python train.py --train_examples=97500 --color_jitter=0.2 --ema_decay=0.999 --batch_size=256 --adamw_weight_decay_other_params=0.05
Rows from block 2 of a small segmentation model, named by matrix and row number. Rows with one number belong to one neuron. Each number is 128 + 24 x the weight over its row's rms, rounded and kept within 0 to 255. All counts start at 0. Numbers have three digits each.
After each neuron's rows are labels from the 100 images, of 14848, where the neuron reaches its highest value: "strongest on" is what is common among them; "lies over" is the class under the peak. Only what is clearly more common there than usual is listed. The data: drawn human figures in many poses. In brackets: how many of the 100, against the usual share in percent.
# fc1: MLP up (model.blocks.2.mlp.fc1.weight, 480x80), inputs 0-79
# fc2: MLP down (model.blocks.2.mlp.fc2.weight, 80x480, transposed), outputs 0-79

fc1.405:105109149104140120195138118066138112108099122131126149115110140091099124155138107125136146089152160097083109151097123142133162119144104133139085142193130142134127079137127144121140143103125125132088140106138151124136069103129123135134101114
fc2.405:129110138112153142133109128105132107147136201103128132122107142144140171136132114114129160139175091090143138092121088141117173103114122141097087115123122178122122076143097103133137104137132109081145169127138115072122127130151113139121099132
strongest on: brown trousers (27 vs 8.2)
lies over: leg (30 vs 2.5)

fc1.109:122091116124147112118126131139109116146115177094153133139110178112101115151148131098145149144121126146139124109103152158144143130143113146102127114134204140134106137137115115154127120039157138120145087140121095119148117146087138096165156101
fc2.109:096155151120122145136092134131140157151178090120092086085144105096081105132121136183110144144082156126107093102094126096118107122175145112141151095126137104131146154153137137146110110129118126084113088130093155116143129138122136118152129132
strongest on: orange trousers (32 vs 8.6); orange top (25 vs 8.2)
lies over: leg (58 vs 2.5)

fc1.51:109118107126117114130137078129136119106113174139115138111065121120135108147170152126178103168140157123185100102133129111158098113133142098136134133182124136132157113132098124148119140098091148145149094111189129153117128127117109104163128139
fc2.51:147064115119150130124113104094128132157162139130141163143132156096137115135112136123134153160164070110128152142117102077139153119100102120128124136160129127117091073135122108115135101116113134071099160165134147127130143144083118148095096140
strongest on: teal trousers (37 vs 8.6); teal top (27 vs 8.4)
lies over: leg (52 vs 2.5); arm (25 vs 1)

fc1.81:113134143082111108160127105125146112125120159164139088117109101139136129116131145106142131122096079112138114093159107146170090147108152138096132112158132150116118091157149101122170104103145196128091119124127123136158116109129167106134082161
fc2.81:134126150132165120157130131134134106115133151122118123130160127102137125172122094126128122151118146180147149096129110144085125081103080136127108101101107135153160096131167131192163128128149043148144137139135127152100124143154154133129135114
strongest on: green top (66 vs 8.1)
lies over: torso (79 vs 1.9)

fc1.135:126138139142142154133120143094158117149095097148177127138122117144134124105120131124159149116114112135064122100115137079149130110079109136139138164134131112112106109049145139123151097145121179148147083153127137133120143124119082155121086136
fc2.135:114115150120096110084091114090144109134085165092149106164136162111128158116124111099145084110118137114138115135116114090135149124167107115142163160147139114142117140088117088107167102137117103159140108118181148128141172109113147137116090111
strongest on: teal trousers (33 vs 8.6); pink top (27 vs 8.7)
lies over: leg (28 vs 2.5)

fc1.68:119144167132134115115145112110169123135131135136151133125124079173131156142130154165132121103101120117151135136170130117152106081054124126122123201146101116080146118118128132140107148132083154130091130127159175116135133150101131151121131110
fc2.68:108181135111093146097127123110132111147126063090090093126137131141148123150153138169125170088099149156123091137088189115159107134164123123100154118138137119140148147140148137146115113132100123102114090163116149143129148135124119107107137094
strongest on: teal trousers (49 vs 8.6); teal top (33 vs 8.4)
lies over: leg (42 vs 2.5)

fc1.370:108097142114137119136084126195130111097128101145143130146106084161112159133117131127114097111166143112165115106141122138132147119104114125135185163197153123135086155135132146179125127113117141072100118139122127135090141132126142119130155114
fc2.370:125098104141175125111115130133110115124132161102148126114146135141128086111137206147140173136110101107155125138115144138121160125147136093099150141149148130146065157126162153175132114134136118084144086141112123085119117128095113118170122140
strongest on: green top (48 vs 8.1)
lies over: torso (49 vs 1.9); leg (25 vs 2.5)

fc1.401:145157128108158114091129129154128108148096126125108137153140135206115139151126115165113134111109112103142123171139120152137116128104117134132125164141058136116145153088141111112143169131185140126118147132148083090147165130092155112110139121
fc2.401:115178142121126153166116137101074112109176134142148105145147145161117132136122143151104135163119138145103130174115130170100118108138154101132155131142093134130141145166120159160152149115102132137058096166099140123124131121154160152153138153
strongest on: teal trousers (51 vs 8.6)
lies over: leg (39 vs 2.5)

fc1.146:117110124095141113149117154147136131139142146127185115170106173171112152116127125128117147166104135154127133118097144095117116137112104135070112121137173120134084118182113129161124098112153148136080124143109140088129133128110163118130067135
fc2.146:135109127151151109105133131127170104107123188121107136128139126103099095131121087138126089131114165117086143116094125090107144130162116119146126150107121115156147107085126110203172118112143107110118111103106153171146120172136105097116127118
strongest on: orange trousers (34 vs 8.6); walking (26 vs 6.5); yellow trousers (25 vs 8.5)
lies over: leg (83 vs 2.5)

fc1.459:113131120118084116127123076159106137059130158115189128123143114149099140122105134120119106126093122142105110221123149103127095132132147125144138122140136134121108119123122110109130170139111117146148138135066156096125131113156161130118112139
fc2.459:110176146113063112122125081124111153120146154123177138148146122138081110127087117085119120109114139143152162119114138141130105106152129117125111125158118102137114172142125131109128133122134125138124126071089167107076126097137119180135094138
strongest on: brown trousers (28 vs 8.2)
lies over: leg (54 vs 2.5)

fc1.78:150116125150139134128117102179128134164123140141106078133155131177117134093121112098107112111108145125099123152148128132153118101116103143099102125125201110123093140113172137128102126119156094113169146157123171092165141157102106124093136153
fc2.78:104168104101144108136152134071119136145137144109129124143103105097112130123097138146118130129135097106156178115149146100105108114108123128168128143124126145122181157136116153179151121142163130098098073121124104141181129121098152106146146176
strongest on: teal trousers (32 vs 8.6)
lies over: leg (46 vs 2.5); foot (30 vs 0.5)

fc1.359:128139134071131139071107120106117123120120141146170173130113149103162120092113132164145147142137166121151115115099139128112096130103150090123096104137133108189086160142116136121174103097151133130098139139125164123152121144165159120154138107
fc2.359:130104144127154100107131119126136109137156167135134133116130115164145108145163128112163139113156077086133098106155121139159141113152105156082126170096142108134115068128123123122142126123139133078148133183140105146132173180149124144096148108
strongest on: brown trousers (39 vs 8.2); brown top (29 vs 8.4)
lies over: leg (56 vs 2.5); torso (33 vs 1.9)

fc1.474:137127103162126145132118084103062172119116105130176109119131089168144133108119137135138157123126164120130097125151105141157113119130118127153110135116172168158069128114130115127102139146115138134160151130178149095129069149125151146145121124
fc2.474:129136160129112146098103114143143154133148088032110114093093112108156121156154112119097144122126147111100107144101155128119115135153131115105162085100137137163138109121105104123104138149121119152117095064128141113143126147152114142149142094
strongest on: green top (27 vs 8.1)
lies over: torso (64 vs 1.9); leg (29 vs 2.5)

fc1.186:130065115112128121142130103141124126166167135112136095172086155135141126102141176158105133092104145132125122165126162113120123157144121132104145132114148082125085145135114144120109137126073126133109138175148131106110131070125173127092148125
fc2.186:155091138139128147130162126149128135127127141059120104100107123135133133148127099163149177098110159161177120143153159111158138152124126132078102118087113123120114165115140105120146143167090135131144113106129060124121112113141109128153105097
strongest on: grey top (26 vs 8.3)
lies over: head (98 vs 1.1)

fc1.328:162141152131118152138119163117121126108131120142149141133126084134110149147099147163109169103155143144071127139146156114138085129108158114147113167114107116109134112086137115110162099129150184102153116128100138103205115113133101115147097111
fc2.328:091089166136167126123115086108151104155138138152152119137158160127102156142125099148131157122129129129155140142147125070152138123142125119115130182098113088147100132097156086176131097123160122105124100160135121118133154112161155134089094121
strongest on: teal trousers (50 vs 8.6)
lies over: leg (58 vs 2.5)

fc1.275:125082150132105104125127094105130148127147156124153109109097150157132101116096109141139129148106122139151124096097131110134135124083132123131121155116070153172096141161080093123114137121159108106105119137095169097105133122176188153143124143
fc2.275:138133100145116131121144145149075105136144129183106140134158116131123102105112114122161096170139160139118152148114046139135103122133133128135085138103121111115147116159145133176128106134130104133164153121148091176089110147114099111130157102
strongest on: brown trousers (27 vs 8.2); black top (26 vs 8.1); black trousers (26 vs 8.6)
lies over: foot (41 vs 0.5); leg (32 vs 2.5)

fc1.140:122155166128139139144149140141119100132125190151123137115120122112085112108124102094131056126113135127131118131148108158201111099177143136164138119143131139134141131094128143117160158110115106115133077135130100169149127117133116126088084123
fc2.140:139092128149123125166173141122083100146128138101136111098174125085107115120141086146120117128125106141095152118123105137158123098097130102169138079131092106086148130147135129148125100121158122124168103137162095123097062137132146145116117134
strongest on: green trousers (44 vs 8.4)
lies over: leg (44 vs 2.5)

fc1.342:124116131142128135153121095096113141115139168182110112101146100123143169074099140143122105145106098137131105175136157123108107128116155127181091121171079137129125105119098133108130151119144094151170125132075158083120115132142145127110132129
fc2.342:148171123107116123110127139121091123141124158127153151123124096113143179105095065126169133144175119104149134120125094151141122123108105137098136128158122140110145172150155153129135107139153095084146192154178097142130135113124129136109147151
strongest on: teal trousers (34 vs 8.6); blue trousers (29 vs 8.4)
lies over: foot (77 vs 0.5)

fc1.48:155131138139105137171127098097156143160099156125121084134145151112122112123121131146102114119105119153138115109129175107154130069114129117129140066137144144166075111157158158128103093091130115135142165153111089148113121149155128117153168122
fc2.48:119141138149139099137089099135140117145101114110091107145139168149167132114153113130137176125135135101110081114147106119126100159139107129132152125086135148089100136086112131141123117156113155105145060141128122191173162144157117118119145109
strongest on: brown trousers (31 vs 8.2)
lies over: leg (55 vs 2.5)

fc1.160:116104131108153132115110112195116122164163154119159082192098133133125151126160147122104129132097133094093102135109139126158116102142172109162081136116168129075154118137114149136128127128136144126121101131132093093110121145128118116164155112
fc2.160:099126106136130129119128157116167133158174181086158093095115114148162110141143135148138116133131109074141127106165148155148118163141095130102115160087147141144140132114145130113114141106121164070100104168092143131128150132125106162131099110
strongest on: orange trousers (30 vs 8.6); orange top (25 vs 8.2)
lies over: leg (34 vs 2.5); torso (30 vs 1.9)

fc1.424:092143125205111173102101138092128133116121126133087116110133162176143117079121143124042155142157115117136134135151103164147124126144116113158123126152116122158117103099133116119124123129126151120120121087120112148142132148155157121103113157
fc2.424:103077177092168127140126111137147119126158134144088144150114110134159141103115139142169131174115102096169164147110136127120112160139130126172124164139130120171123099158123137119108152112136136139113176154118086160139138157169141140128163112
strongest on: orange trousers (34 vs 8.6); handstand (32 vs 6.2)
lies over: leg (70 vs 2.5)

fc1.386:123095137113122096129113093125085108161126124114131113122130099115161174166123129113146107162113105122089134153133109185165151128139135121143202168121146158116105140155103098122134131135095113136130108144120090138183148082129120111127124107
fc2.386:158100116138110146147123112159136143132096099137122150110122140084148098121155170167102108177120154121189098112120145133115096135083133119123150105128116139131120140165130150139108162164119136159119097147081142164178145153108102118127135165
strongest on: green top (28 vs 8.1)
lies over: torso (38 vs 1.9)

fc1.17:153146132141121148113107090156144142147151137164143135146110112146148151134114152086106176109116117159133116141146125134150120119125120121089166136133124138097077181161104129123113106080154158139099118140153138075145131124140168156068097119
fc2.17:141138096107119144169124138158113085133107171168122103159151124083127141136112122167115125151110156119091139125082145180123158111111107150076166134119126119155153163123121138166133126120130132134145118157119130142098151173162095132131101092
strongest on: green top (32 vs 8.1); green trousers (26 vs 8.4)
lies over: leg (47 vs 2.5); torso (46 vs 1.9)

fc1.378:117118118111153133123133127135123151131148129143123121139101118109098155106124131101119073108081124118125123139165128137150103146134108104147124115129131135099091150121093147137157139154138122054148180132142130135205193141103157106103146113
fc2.378:079125111124121112114156103116126092115110142131112121124150156117129122134133098144141107142144146107156131130103117088139113114084158111129066158097134082151178105149140113155143102124144081076105100154113096119160114156134132080127119098
strongest on: green trousers (55 vs 8.4); green top (43 vs 8.1)
lies over: leg (38 vs 2.5)

fc1.475:145142155113100089132141112153131119121128157089123097157103096144102163105146150112109111150085097133101127083139101138169074124127134144127149119129158163118127177185138140127152097137124149146138164129147128112168135107141151123135074133
fc2.475:154109117155179134127142132129162125113119179078154129105162096112119116160129136120164105145132123124112157107144124131079115150097163130142129099126122146188107119111116130192096150162148133110156112140123137148130093171143115140121113165
strongest on: green top (44 vs 8.1); green trousers (25 vs 8.4)
lies over: torso (58 vs 1.9); leg (33 vs 2.5)

fc1.373:155125104136117127113115101191114121111135134149133111137136166164146097100167127147117090120107134134079133099128129105155126099133160134109132133139120129125076132070128095127107149135175132094089146138134166079135152125167131151083136120
fc2.373:111130101146091138132132144091064110065130117132151145150135129150116112073060167124184132143128104129162178145112147125138088120137125119164117099141113121122151152130147133145157121128095136143121108131109137147139114113125152101140141163
strongest on: brown trousers (38 vs 8.2); arms out (25 vs 6.4)
lies over: foot (64 vs 0.5); leg (30 vs 2.5)